From a checkpoint of a small CTC audio transcriber: norm layernorm, num experts 16.
Rows from block 2 of a small CTC audio transcriber, named by matrix and row number. Rows with one number belong to one neuron. Each number is 128 + 24 x the weight over its row's rms, rounded and kept within 0 to 255. All counts start at 0.
After each neuron's rows are labels from the 100 clips, of 14848, where the neuron reaches its highest value: "responds to" is what is common among them. Only what is clearly more common there than usual is listed. The data: phrases spoken by 400 fixed synthetic voices.
# fc1: MLP up (model.blocks.2.mlp.fc1.weight, 1536x384), inputs 128-255
# fc2: MLP down (model.blocks.2.mlp.fc2.weight, 384x1536, transposed), outputs 128-255

fc1.133 [108 159 138  62 143 164  99 136 113 159 145 143 120 143 141 132 118  97  85 114 145 103 112 107 109 106 155 105 103  90 102 133 127 134 116 146 140 137 146 152 130 128 108 108 126 148 129 122 142 111 123 127 133 124 125 177 122 120 171 134  94 133 130 154 135 140 129 150  70 114 124 126 139 122  99 108 139 107 134 112 124 147  92 104 126 126 126 112 131 138 168 115 113  80 130 112 139 126 104 157 121 146 131  97 108 148 102  91  98  82 131 102 126 124 114 164 129  93  76 134 120 133 120 115 107 147 170 169]
fc2.133 [153 113 113 150 137 117 155 106 159 130 113 118 170 131 103 106 123 135 133 109  90 140 152  82 132 138 176 161 166 120 142 122 112 124 124 155 102 178 112 122 141 132 154 132 121 108 128 106 109  91 114 133 134 112 113  90 148 139 114  85 153 105 100 129 171 138 134 113 164 113 130 148 114  99 151 208 125 138 102 163 133 112 104 131 141 110 128 173 103 114 108 161 125 143 102 125 126  94 118 110  79 157 121 162 154 133 117 154 141 141 147 113 108 130 146 110 108 143 185 114 178 130 135 152 131 143  88  76]
responds to: /ɛ/; /i/; fast speaker; text has "letter"

fc1.108 [122 166  69 118 179 118 152 137 178 104 167 134 151 128 105 109 146 122 161 123 119 142 143  95 130 152 113 146 157 134 138  88 132 139 103 101 113 150 146 143 103  94 162  83 151 133 149  95 111 118 137 123  78 122 153 178 111 119  96 159 134 158 114 146 164 133 172  86 114 138 121 152  90 113 158 165 146 111 120 123 144 138 114 130 165  89 147 141 161 144 154 156  78 125 178  70 149 134 126 108 159 147 111 127 146 145 132 124 144 111 137 103  98 103 151 164 150 124 142 122 126  98 119 127 140 116 138 143]
fc2.108 [126 141 130  88 171  94 108 139 141 180 110 125 120  83 123 127 151 122 134  92 127 108  92  98 142 126 139 115 116 146 132 103 120  89 123 108 120 136 122 163 138 151 110 173 116 140 126 122 118 108 128 145 135 115  99 112 120 127 140 143 103 123 121 176  81 174 127 150 122 195 131 145 125  95 162 104 103  86 120 142 116 100 131 136 122 161 115 130 117 225 152 116  90 120 133 110 128  95 155 109 158 177 138 155 164 147 129 133 163 160 138 136 140 164 169  86 127 152 113 135 197 117 115 157  83  99  82 136]
responds to: /ɪ/; /p/; /ɝ/; /tʃ/

fc1.359 [135 109 135 139 136  88 153 116 151 143 128 112 171 115 147 134 128 138 102 164 110 116 113 138  89  86 150 162 103 136 117 135 108 144 138 146 116 144 132 111 170 111 152 132 177 141 101 104 119  94 112 140 115 116 123 101 153 140 112 136 133 151 161 104 159 123 111 166 135 152 133 158  92 147 150 125  86 142 122 103 128 124 101 142 170 147 123 123  75  83 104 133  97  80 133 151 137 168  96 135 120 186 111 122 122 130 116 138  89  80  77 136 147 127 113 181 150 176 131 113 147 103 136 136 125 140 129 121]
fc2.359 [166 145 101 114 130 113 110 123 130 134 122 117 110 111 142 129 129 127 158 171 172 157 129 144  85 140 118 105 107 131 101 106 116 111 191 104 145 122 124 121 117 149 108 147 165  81 150 131 169 137 153 130 137  95 124 139 118 132 150 125 133 148 136 136 138 103 107 143 173 152  71 141 178 135 146 146 162 178 109 118 134 153 132 129 138 137 142 142 101 164 126 118  91 142 116 140 118 151 152 100 115 102 153 161 155 133 111 101  73 125 117 132 146 126 128 123 115 124 146 126 121 110 104  70 124 130 148  86]
responds to: /l/; /f/; /ɑ/; /oʊ/

fc1.410 [121 152 141  78 127 123 148 142 107 107 104 152 164 139 111 122 141  52 156 111 160 147 129  82 120 138 133 129  92  91 146 129 144 138 147 162 100 145 160 105  96 104 133 144  92 160 141 134 126 106 125 116 164 121  96 143 143 109 136 118 155 130 129 164  99 176 126 136 144 114 131 159 117 182 144 154 145 120 132  71 150 120 122 132 115 121  96 104  92 119  93  96 112  77 151 127 118 141 139 163 149 100 203 142 109 138 102 127 125 113 113 133 106  91 115 145 131 128  99 118 113  86 144 132 135 106 102  66]
fc2.410 [122 138 134 164 182  87 119 185 118 118 113 122 162 107 131  75 131 146 128 131 172 129 114  82 149 137 105 139 141 132 137 106 137  85 128 111 160 108 137 146 127  96 122 133 151 119 184 115 170 146 111 125 113 136 137 113 150 107 155 134 104 148 110  85 166 160 108  94 151 151 133 146 150 110 159 111 126 165 130 111 122 118 101 127 122  99 142  73 129 180 117 122 165 161 138 149  86  98 149  86 107  99  94 116  63 114  99 101  91 116 120 120 126  76 129 163  76  99 157 134 140 105 119 126 137 122 133 157]
responds to: /ɝ/; /ʌ/; text has "under"

fc1.430 [144 117 105 140 122 138 114 111 143 177  99 131 136 169 117  86 167 133 161 105 140 173 155 103 135 157 147 163 111 121 112 119 141 116 131 128 133 127 130 117 102  98 123  92 113  97 146  90  95  81  93 139 145 157 125 166 120  73 123 106 121 149 138 129 129 145 134 122  96 155 102  94 102 132 122 135 154 141 112 120  88 139  97 106 101 129 125  81 150 127 162 102 116 141 131 127 106 144 117 131 166 132 112 169 119 108 132 127 116 144  83 132 144 145 151 148 145 124 170 155 117 111 194 165 180 104 141 123]
fc2.430 [136 163 117 152 106 142 115 108  82 133  97 109 165 158 128 125 125 111 123 115 153 129 148 182 123 104 106 113 149 125 148 143 125 138 110 160 149 121  80 138 122 122 129 147 161 140  67 164 175 141 139 153 108 118 138  85 142 101 109 116 102 126 128  67 112 118 100 101 211 121 102 130  73 119 159 124  87 112 121 122 125 119 140 145 123 121 139 145  94 139 132 144 131 163 123 161 116  83 125 129 117 127 102 124 120 132 116 136 141 133 115 156 131 144 126 164 153 125 148 112 133 101  70 147 143 148 122 121]
responds to: /ɝ/; /tʃ/; text has "search"

fc1.674 [148 108 101 124 111 182 133 145  90 162 122 104 148 135 220 141  77 101 148  80 127 146 172 103 160 154 108 151 103 148 138  96 135 120 114  91 137 138 158 135 111 163 159 120 147 147 134 136 105 153  81 122 106 131 179  94 137  78 104 144 104 103  84 105 113 113 168 132 143 148 142 104 122 174 153 131  92 117 104 116  98  94 125 155 129 113 120 114  86 100 112 102 108 140 121 112 161 117 122 125 173 141 127 141 118 136 153 160 113 126 113 134 136 145 101 121 153 136 130 127 123  87 121 141 153 146 115 105]
fc2.674 [115 108 163 166 113  99 131 113 155 115 123 133 155 106  93 107  75 144 148 101 124 142 163 108 131 132 124 138 119 145 104 139 146 162 155 153 122 109 159 128 138  96 137 178 131 109 112 101 119  86 138 142 114 158 125 120 108 101 155 115  96 131  57 140 125 139 174 142 132 182 130 141 180 111 147 120 166 106  89 125 115 178 101 161 142  80 135 120 137 138 102 165 136 151  57 122 106 109 128 137 164 117 135 116 106 111 148 140 134 173 125 120 110 139 143 146 137 113 110 129 105 122 147 179 176 101 121 129]
responds to: /oʊ/; /ɹ/; /b/; /ɑ/

fc1.182 [141 131 139 118 164 121 130 157 136 158 113  84 102 178 125 140 119 118 113 119 108 154 112 145  98 104 113 124  84 128 147 148 146 125 138 149 143 170 104 181 102 105 118 133 127 188 141 135 159  86  98 125  82 163  70 133 121  91  82 126 131 136 107 158 139 127 125 112 163 125  95 118  83 141  99 142 105 131 158 120 148 120 113 101  94 150 137 151 168 119 127 155 133 114 123 117 143 168 129 119 147 135 155 137 110 139 154 162 124 155 146 128 122 117 108 145 131 136 140 139  61 108 141  79 138 160 133 130]
fc2.182 [104 133 139 138 158 193 104 107 142 107 132 115 123 154 152 124 164 139 130 132 189 144 105 133 147 116 123 113  94 106 148 136 135 145 115 149 154 131 116 131 127 113  96  80 134 162 140 166 169 133 126 125 103 163 114 138 113 111 155 116 126 142 146 133 157 105 110 162 149  82 136 118 156 136 172  54 158 124 119 115 140 143 137 139 144 142  77 135  94 137 103 125 114 128 141 103 149 120 104 129 143 101 110 126 162 126 100 158 111 117 132 111 146  90 148 116  97 107 169 142 155 166 128 112  89  84 173  91]
responds to: /ɪ/; /k/; /s/; text has "six"

fc1.377 [128 114 150 135 148 132 154 137 116 118 123  97 148 121 147 177 146  81 151 125 103 130 118 119 118 101 148 126  76 107  75 158  88 134 121 114 125 129 146 108 157 136 143 139 126 151 136 114  94 119  78 111 105 110 104 102 121 146 121 110 104 135 125 122 146 141 140 154 121 106 118 164 113 114 135  98 133 118 143 118 136 124 145 124 144 121 145  86 135 164 128 134 169 115 133 105 105 156 141 103 118 106 145 139 171 144 114 134 106 136  92 144 123 133 162 165 156 127 111 136 142 137  85 119 154 132  56 116]
fc2.377 [141 153 107 150  94 103 112 146 136 167 145 100 170 136 131 140 148 124 157 155 165 137 124 105 106 117 152 110 147 107  93 141 109 143 130 118 128 105 122 171 127 129 123 117 187 136 135 152 163 150 144 108 148 147 134 121 127 134 119 154  87 129 118 160 155 126 158 135 137 163 142 135 138 123 103 135 164  92 146 113 126 125 147 141 152 136  97 165 112 154 124 108 135 175  97 133 111 158 149  99  88  93 101 133  98 138 140 152 160 121 145 153  94 131 152 129 132  88 146 139 112 116 129 135 125 123 143 140]
responds to: /ɝ/; /aʊ/; /j/; text has "yes"

fc1.238 [ 67 145 103 162 113 167 107 132 111 151 188 117 172 155 134  65 136 122 115 120 149 151 147 129 151 116 141 132  88 133 145  95 115 117 126 140 129 119 150 117 179 166 100 113 132 140 137 142 110 134 163 136  82 136 118 135 136 140 143 145 137 135 105 121 112 121 165 114 132 116 137 129 127 125  84 180 101 118 134 103 134 145  97 168 135  94 144 135 103 133 117 146 144 137 150 164 137 104 135 126 100 151 137 139 158 145 144 179 118 148 126 149 149  91 110  95 156 165 142 114 121 117 158  81 114 136 120 124]
fc2.238 [134 125 116 137 163 122  97 106 140 119 118 113 100 164 138 145 132 125 153 131 164  91 104 152  69 117 114 125 153 159 125 167 100 111 146 117 146 137 143 157 124 161 112 148 137 158 128  92  98 141 157 128 133 139 166 162 168 141 145 163 134 164 121 146 116 151 143 121 105 183 134 138 128 123 115 103 132 106 119 125 126 139 121 152 106 113 180 145 108 120  95 153 120 140 119  93 119 112 147  95 119 164 128 114 142 151 107 105 145  59 125 129 107 109 136 147 101 128 118 106 128 129  97 122  97 132 139 134]
responds to: /ɛ/; /oʊ/; /j/; /ð/

fc1.143 [123 136 132 161 125 166 139 137 118 122 132 145 128 114 131 147 144  62 136 102 127 161 112 119 145 141 113 144 134 121  87  93  98 152 106 150 161 160 142 163 140 137 105  74 108 146 116 157 125 101 141 129 144 122 132 154 102 108 123 162  91 173 128 164 138 121 146 104  98 131 131 123 181 150 117 154 152 139 104 115 120 144 111  92  98 102 105 152  92 124 113 133  88 138 103 140 157 149 103 162 120 102 123 142  93  93  60 128 132  88 117 140 111  69 113 138 141  90 129 141 100 127 133 152 104 125  93 133]
fc2.143 [121  98 119 136 178 118 114  93 123 114 103  88 126 121 103 145 149 121 128 104 141 126 167 135 193 108 125 138 131 145 135 125 144 164 123  82  96 116 114 140 129 167 146 130 154 105 182 133 155 117 127 159 165 130  91  94 125 127 144 113 144 107  82 156 107 181 109 116  82 129 116 167 104 126 153 171 144  93 103 135 120 123 133 143 143 114  99 112 156 109 111  87 169 130 106 119 105 127 167 139 120 149 138 118  90 133  81 120  91 140  96 119 103  91 119 186 131 122 150 108 101 146 113 106 158 144 112 117]
responds to: /ɪ/; fast speaker; /v/

fc1.550 [108 127 138 113 124 175 178 116 127 114 150  85 185 173 114 130 144 112 126 121 130 132 149  89 145 181 119 157 140 163 159 128  84 113 122 161 170 157 127 155 103 138 166 133 125 146 152 121 128 144 125 180 134 133  90  92 129 101 105 104 102 170 149 138 123 115 128 147 105  85 141 169 125 127 114 124 103 135 105 125  95 100 105 108  91 102 103 168 129 164 150 114 152 125 174  92 138 105 129  99 130 108 109 160 131  90 139 147 119 102 103 144 131 122 127  96 127 127 143 147 179 131 113 136 104 134 105 116]
fc2.550 [ 82 165  87 120 138  95 104 148  77 109 120 134 137 104 146 158 139 144 141 178 127 141 115 131 108 109 178 117 172 105 157 137 141  78 107 138 166 126  78 142 123 133 122 124  93 139 121 130 149 104 120  91 151 125 122 100 154 178  93  72 110 137 158 179 120 119 121 121 107 121 127 115 168 139 102  86 125 129 120 104 122 162 127 161 184 154 123 131 102 110 128 158  88 134 152 118 118 121 101 123 167  98 153 125 133 108 168 132 153 142 149 125 112 119 135 131 110 120 113 161 142 126 100  98  95 130 149 173]
responds to: /ɝ/; reverberation; /tʃ/; text has "search"

fc1.362 [ 85  86 123 129  89 194 123 150 130 131  99 130 136 175 160  90 127 101 137 105 121 141  99 105 104 135 132 154  79 152 165 108  77 116 153 155 120 137 147 128 142 109 141  89 151 139 140 128 147 103 124 185 112  60 106 165 103  96 112 135 147 163 117 175 101 126 127 130 123 115 111 139 125 102  72 133 122 154 103 121 145 169  84 169  71 158 153 157 130 140 100 100 128 123  87 112 143 138 137 150 105 102 141 136  97 115 144 141 145  95 173 150  93 128 101 142 155 117 160 119 142 108 127 137 121 114  82 143]
fc2.362 [143 110 101 150  67 176 110 122 145 110 116 142 127 146 148 107 123 106  82 141 131 112 113  91 157 152 120 140 130 133 116 129 120 111 127 129 141 164 135 111 117 131 133 124 151 136 147 115  86 143 101 136 122 123 114 107 112 119 168  88 127 152 144 117 100 115 136 138 136 120 124 134 130 138 141 141  94 109 137 151 132 141 155 115 113 126 156 123 120  86 103 125 148 129 109 150  91 137 139 152 125  73 103 143 128 140 106  96 116 163  91 151 156  75  84  71 106 122 148  98 156 167 141  97 142 101 145 151]
responds to: /ɪ/; /p/; /eɪ/; /h/

fc1.427 [143 142 122 147 108 167 137 132 103 191 170 116 147  95 174 111 147  99 134  86 159 114 108 101 101 107 183 192  98 142 130 126 138 137 139 135 143 130 161 148 137 142 150 128 116 148 151 146 127 126 106 149 154 145 157 147 114 141  96 110 135 165 120 134  62 124 126 101 160 102 136 107 176 138 129 121 108 139 142 119 125 179 108 146 130  63 130 136 136 118 134 167 126 170 153 177 132 140 140 150 139 117 106 145 124 115 153 155 110 155 138 138 115 148 121 116 123 139 118  97 100 117  82 119  88 110 130 121]
fc2.427 [123 141 141 119 175 131 126 125 100 169 105 107 127 177 117 141 107 150 133 148 110 139 163 147 116 120  95 114 130  88 124 105  96 118 140 133 140 126  93 145 124 161  93 149 113  87 100 157 175 146 136 130 103 158  98 166 177 102 137 180 125 130 115 156 120 122 117 135 115 120 104  91 110 135 105 115 119 123 144 100 153  99 130 116 163 143 102 164 117 152 118 136 143 106 135 130 134 139 107 130 105 140  98 141  87 168  92  91 105  86 122 108 118 136 108 143 111 144 125 155 156 118 154 142 112 138 130 126]
responds to: /oʊ/; /z/; /tʃ/; text has "chose"

fc1.720 [ 94  98 101 174 146 177 153 106 144 106  87  93 147 143 122 140  84  80 129 105 159 130 142 141 122 146  97  80 143 118 138  74  91 130 114 127 187 126 149 114 127 156 138 112 124 138  96 103 126 140  97 148  91 134 114 109 125 121 108  91 100  95 109 127 139 140 151 140 136 132 138  96 116 142 135 144 146 140 105 116 141 107 140 203 105 145  94 116 128 154 100 100 158  75 118 173 137 115 136 126 173 144 139 143 151 132 127 146 116 165 114 129 143 126 122 193 167 119  73 107 127 116 101 148 120 131 118 101]
fc2.720 [125 128 135 122 183 156 171 144 134 174 117 124 144 124 129 107 137 137 147 141 111 151 117 124 131 114 157  87 114 191 135 133 130 140  91 142 114 139 115 156 140 158 176 147 127 159 122 102 164 105 110 103 118 142 118 166 104 162  74 157 144 137 105 132 151 122 141 193 154  86 134 141 143 100 124 134 128 126 143 115 133 142 140 123 122 147 133 136  75 160 130 147 121 121 154 109 127 165 139 133 117 100 134 159 136  91 109 113 114  99 152 141 122  82 108 128 110  67 122 130 116 122 153  87 104 123 129 105]
responds to: /oʊ/; reverberation

fc1.509 [161 146 163 138  87 141 200 140 151  98 123 152 135 116 125 171  99 144 113  99 180 114 125 175 150 103 121  84 149 134 123  88 140 123 147 147 125 133 133 143 124 113 152 134 121  63 103  72 101  98 124 161 125 133 172 137 116 126 149 114 145 123 117 134 154 119 157 131 107  97 144 168 120 161 125 100 156 116 115 117 110 131  83 165  95  99 120 174 141 146 120 131 109  77 110 134 113 147 126 131 134 150 160 132 119 128 118 134 158 130 133 105 135 127 143 104 161 119 134 106 116 107 175 157 161 147  90 114]
fc2.509 [137 102 133 169 147 118 102  97  75 152 114 107 147  92 143  91 159 124  92 138 107 202 144  87 130 156 144 141 138 104 142 138 115 100 133 130 170 124 141 112 142 142  88 113 125 142 120 136 157 152 165 138 129  86 129  98 127 123 149 115 123 136  96 134 125 137  79 122 185 101  89 137 159 110 119 145  82 135 153 139 103 123 187  90 148 131 147 140 130 135 130 169 134 101 167 107 125 135 127 145 103 153 127 147 127 126 153 166 134 134 146 147 114  90 139 145 111 136 142 127 131 159 128 112 142 131 133 133]
responds to: /oʊ/; /b/; text has "boat"

fc1.321 [152 138 100 103 147 128 161 138 104 146 120 142 150 124 154 160 121 102 147 105 149 105 159 109 124 150 158 152 149 130 136 111 112 137 142 161 107 153 102 108 116 180 134 139  94 118 141  96  89 123  95 122 110  94 102 130 111 122 132 143 124 132 104 154 104 136 151 113 134 150 171 182 125 132 110 151 128 140  93 135 108 142  91 127 127 104 116  78  89 155 115 135  97 150 119 122 141 138  77 134 126 118 109 150 120  81 105 151 124 118 113 130 145 134 130 152 135 116 139 121 114 110  80 118 130 139 147 119]
fc2.321 [123 175 109  99 109  98  71 165 150 101 121 181 126 127  86 156  64 156 146 188 137 106 103 153 134 178 139 172 138 143 134 107 156 145 135 114 156 120 125 127 122 144 113 113 116  91 123 126 153 135 127 111 127 142 124 128 150 134 158 107 134 145 146 129 170 131 136 144 128 122  97 137 118 132 112  83 120 118 124 124 174 139 121 133  60 135 152 152  79 121 108 118 110 121 157 116 111  90 119 137 147 106 104 108  95 107  97  94 149 126 134 127 139 103 154  91 109 146 139 112 165 133 101  82 155 136 105 150]
responds to: /oʊ/

fc1.453 [131 156 118  94 162 144 177 136 115 120 114 137 152  82 139 126 139 141 123 120 115 149 167  97 130 144 175 133 167 109 133  93 150 126 157 138 130 143 137 128 123 158 128  86 121  99 148  83 131 112 111  99 154 126 123 118  99  90 129 121 136 129 117 148 138 147 119 139  78 120 143 156 181 145 120 163 132 118 107 117 139  93 162 143 124 145 135 137 152 174 144 101  86 108 185 115 145 146 126 124 132  81 149 165 132 128 128 146 143  94 125 102 145 103 118 119 162 131  74 148 137 100 137 119  68 116 143 105]
fc2.453 [141  96 128 130 153 117 118 142 133 120  94 133 138 118 147 142  95 137 134 106  86 169 114 128 118 115 144 123 136 113 126 140 138 124 131 140 103 136 126 166 114 151 133 161 132 175 138 123 118  84 163 144 121 124 108  90  75  98 125 109 148 170 121 138 110 124 124 146 102 151 115 113 128  75  97 120 133 149 165 127 151  65 148 141 161 123  91 117  97 109 132 142 134  91 131 116 141 162 124 134 150 134 128  98 156 119 134 135  79 121 120 132 115 137 112 188 101 128 136 133 181 115 175 146 133 143 169 138]
responds to: /l/; /ɛ/; /f/; text has "left"

fc1.7 [100 164 140 178  91 106 142 138 117 108 146 132 129 120 100  85 119 100 137  85 107 140 115 134 159 188  92 143 107 132 117 119 120 115 111 140 183 170 139 143 136 143 123  95 123 154 120 119 150  88 124 130 157 115 107 120  99 114 139 114 131 114 131 133 162 129 145 157 157 139 142 141 120 119 146 104 139 107 142 143 139 145 151 109 116 124  95 110 126 147 141 175 134 130 134 130  99 146 127 191 144 169 132 118 118  93  98 139  76  71 113 116 111 116 106 177 124 154 113 138  90 109 154 155 111 134  93 102]
fc2.7 [122  82 107 128 196 139  83 143 143 159 152 136 118 109 143 145 145  61 141 138 123 128 147  80  79 102 176 147 146 114 111 124 112  97 141 160 164 143 126 133 113 108 124 135 101 107 139  72 123 143 125 159  99 113 129 119 139 138 101 141 146 123 109 106  88 129  95 173 110 137 136 150 191 116 102 131 106 149 153 155 121 112 126 168 135 105 165 149 169 107  95 107 181 165 169 122 126 148 135 113 107 131 119 148 150 133 129 125 145 143 164  81 117  91 158 137 145  86 127  84  98  94 115 135 125 127 135 158]
responds to: /ɝ/; /tʃ/; text has "search"

fc1.203 [121 139 130  81 109 142 146 160 109  64  96 162 155 149 115 154  82 121  96 119 158 121 168 132 106 155 137 158 103 104 152 118 130 112 106 136  99 135 152 117 109 112  92 126 146 140 131 136 175 158 122 139 112 139 131 104  77 124 118 127  89 166 101 111 142 158 143 117 111 106 118 117 146 146 229 135 150 152 134 128 136 105 152 132 114 111 117 126  87 118  71 143  98 145 119  62 110 166  90 149 171  92 130 105  94 137 104 132 118  58 104 131  83 142 138 143 176 112 166 124 105 109 112 145  95  75 141 123]
fc2.203 [119  91 134 133 174  86 109 108 156 159 108 134 115 110  90 123 123  68 123 100  90 125 122 117 150 126 136  99 155 155 132 128 151 138 130 126 122 115 133 155 114 123 161 151  98 126 172 108 125 105 133 107 120 111 126  85 130 131 127 163 139  93  98 174 150 149 118 204 116 114 125 124 131 150 149 159 159 135 113  66 130 120 114 153  84 123 145 172 145 177 126 118 140 115 156 139 119 166 149 122 116 109 141 138 159 135 112 159 122 130 107 133 106 125  88 149  87 131 125 117 148 118 163 101 113 115 111  98]
responds to: /ɪ/; text has "window"; text has "river"

fc1.185 [109  99  90 115 112 145 135 117 151 158 133 165 175 169 131 144 130 103 147 102 130 131 116 123  87  89 146 101  99 143  92 110 108  79 119 113 126 161 111 185 176 159 123 141 121 107 143 131 125  96  93 168 115  76 111 169  85 111 103 121  69 164 103 145 130 107 191  98 183 156 125 169 127 129 124 123 101 135 106 105 153 108 115 156 100 129 144 118  77 149 160 162 150 104 144 135 114 154 134 143 118  91 174 124 101 139 137 140 159 112 118 157 130 143 122 187 140 165 121 121 119 120 121 131 126 124 165 110]
fc2.185 [139 101  98 157 133 144 101 156 128 130  88 108 159 134 122 130 128 120 142 143 106 106 146 131 123 152 145  99 101 130  69 142 128 118 119 109 128 128 138 178 147 132  84 158 165 138 125 150 126 152 110 123 122 148 169 136 121 150  77 133 116 134 104 162 153 140 163 148 137 108 106 108 119  97 138 149 153  94 182 100 129  88 151 126  75 113 151 163  93 185 134 104 145 157 134 159 128 103 123 140  84 112  73 116 154 169 126  81 144 122 137 185 154 119 178 162  89 129 139 168 117 151 165  90 159 106 153 136]
responds to: /ɪ/; /oʊ/; /d/; /w/

fc1.323 [ 85 108 147 191 133 154  80 138 144 152  81 121 148 146  93 109 152  71 112 115 165 128 104 130 168 107 123 166 136 125 164 106 113 144 141 121 156 151 110 120 150 120 157 118  65 112 133 132 144 124 104 178 127 122 142 132 187 118 173 143 136 125 103 140 166 113 144 119 132 133 158 160 140 142 141 157 132 135 110  65 159 124  97 103  89 123 129 135 152 109 113 118 109 118 115 144 103 125  97 171 151 157 129 110 111 123 151 112  88 101 123 109 123 133 142 133 153 105 131 107 144 149 162  81 155 143 115 109]
fc2.323 [128 115 111 138  76 112 146  75 101 129 142 121 123 125 136 138 118 152 127 135 127 158 135 157  91  91 145 120 118 108  67 135 107 125 128 130 141 152 152 155 130 135 130 127 150 109  89 153 189 188 126 133 141 118 132 156 100 112 109  94 134 143 132 102 147 143 154  89 124 156 120 141 114 114 156 122 132 155 118 113 143 165 144 180 124 101 121  89 148 169 106 175 122 140  85 132 145 110 135 111 140 149 126 159 175 140 145  94 176 132 130 132 132 152 129 135 163 141 135 117 113 113 117 125 148 142 117 111]
responds to: /ɝ/; reverberation

fc1.127 [141 160 101 120 130 119 136 196 163 121 116 126 110 127 103 125 107 156 114 131 124 162  95 145 140 137 107 123 139 139 123 148  77 102 145 144 145 107 114 130 126  96 132 122 140 151  91  94 154  91 135 104 141 110 110 150 104 144 157 125 149 156 127 150 137 120 141 135 125 145 114 164 104 152  80 126 115 126 120 116 153 111  99 120 135 106 127  69 120 148 113 107 152  70 126  92 136 122 126 139 155 164 159 100  85 110 141 169  97 104 167 145 103  96 125 147 181 161 125 124 121 141 118 156 124  99 107 164]
fc2.127 [124 164 102 127 139 153 168  92 144 149  67 113  77 150  87 120 117 115 162 174  80 112 147 104 100 131 147 115 125 148 144 170 159 142 119 155 114 129 103 142  93 110 172 148 113 155 165  99 117 119 133 154 167  97 119 127 127 109 108 129 128 118 117 154 117 123 101  97 126  75 131 131 129  86 151 141 142 159 108 133 123 114 114 107 114 142 125 174 145  76 116 103 157  88 105 124  74 128 132 146  99 105 109 162 159 151 145 103 119 102 119 130 151 152 125  88 137 119 101 116 155 131 136 129 138 139 158  89]
responds to: /l/; /ɝ/; /s/; /eɪ/

fc1.694 [111 143 126 137 161 132 143 128 120  96 109 116 156 132 130 108 153 109 112  81 117 149 116 123 166 128 139 137  98 130 124 118 145 132 115 130 141 121 115 132 154 130 163 139 148 134 102  96  85 121 120 108  82 126 111 101 106 157 124 151 102 117 102 144 178 189 134  84 119 143  94 166 113  94 142  91 111 125 116 102 129 157 133 134 189 124  95 144 146 176 126 160 157 131 157 146 122 130 143 131 100  92 137 117 148 137 142 146 122 133 122 105 129  83 164 168 155 167 118 129 148 103 137 119 126  91  70 124]
fc2.694 [139 155  99 119 129 171 143 122 108 112 115 105 146 105 151 180 129 137 136 108 134 149 116 126 125 144 147 102 128 150 162  85 120 124 165 107 139 126 138 112 129 120  94 147 151 100 115 123 142 137 179 114 128 168 130 117 142 130 134 150 111 136  99 140 118 147 125 125 115 142 129 108 137 131  69 147 144 140 147 117 116 120 165 155 139 145 108 168 125 147 119 108 109 162 143  99 126 152 104 134 142 116 153 124 154 100 119 113 136 106 106 119 115 170 125 112 119 120 151 196 160 142 108 149 107 127 122 122]
responds to: /ɝ/; fast speaker; /aʊ/; text has "our"

fc1.617 [179 127 101 119 139 110 136  70  80 154 173  93 154  84 174  92 163 124 107 122 135 154 157  72 134 112 142 108 160 147 120 116 160 142 154 140 144 174 181 105 138 163 138  79 127 112 160 104 143 126 142 122  85 127 126 148  86 109 118 150 136 148 101 136 177 125 147 107 109 112 160 138 168 163 160 149  96 129  80 112 125  92 129 123 115 127  98 117 159 145 130  82 112 113 124 155 118 120  84 130 148 143 102 184 130 150 115 106 151 126 145 139 150 115 162 137 124 108 111 131  96 120 116 110 124 110 146 121]
fc2.617 [136 113 121 151 126 124 114 159 116 143 121 149 140 138 178 127 140 160 130 126 138 119 118 165 123 140 156  92 141 107 141  92 134 165  99 132 153 114 137 135 111 134 149 124  88 136 124 163  75 113  95 176 116 130 166 123 125  64 121 115 176 127 153  89 140  99 113 135 122 118 140 124 133 140  81 114 105 128 105 166 112 108 118 132 150 131 109 154 104 112 118 145 140  70 150  93  99 102  72 138 114 130 126 137 129 147 142 109 116 132 184 129 183 108 137 134 162 157 116 161 149 129 166 108 113 106 178 150]
responds to: /ɛ/; /d/; /ɹ/; text has "red"

fc1.449 [ 87 123 115 147  87 161 128 137  82 122 130 124 146 155 130 147 135 106 127 106 111 138 164 144 126 137 120 135  85 123 144 126 151 161 141 132 116 159 147  99 127 116 111  73 138 199 112 123 167 104 139 144 118 101 136 107 136 121 112 128 109 171  94  74 154 135 133  83 170 121 126 146 102 143 145 124 130 157 112  99 173 123 129 113 115 149 143 112 128 143 129  81 100 117 110 134 140 196 148 213 163 123 100 165  89 124 108 141  77  85 108 148  97 148 110 161 150 175 106 136 117 119 125  94 124 117 115 151]
fc2.449 [110 142 157 126 116 113  78  98 144 128 124 114 152 100 176 114 120 111  87 120 166 168  95 171 137 122  61 124 140 120 152  81 138 110 205 134 125 127 129 155 132 119 126 144 155 137  78 161 122 119 122 158 109 100 115  85 155 101 134  60  97 114 128 103  76 146 128 126 156 173  90 152 153 151 124 125  97 152 137 166 105 150 158 101 143 123 136  87 144 147 104  97 106 139 155 129 159 161 137 127 132 167 140 150  99 161  96 132 106 144 156 114 135 144 165 134 130 133 150  94 107 120 115 151 135  96 156 137]
responds to: /l/; /ɝ/; /æ/; text has "learn"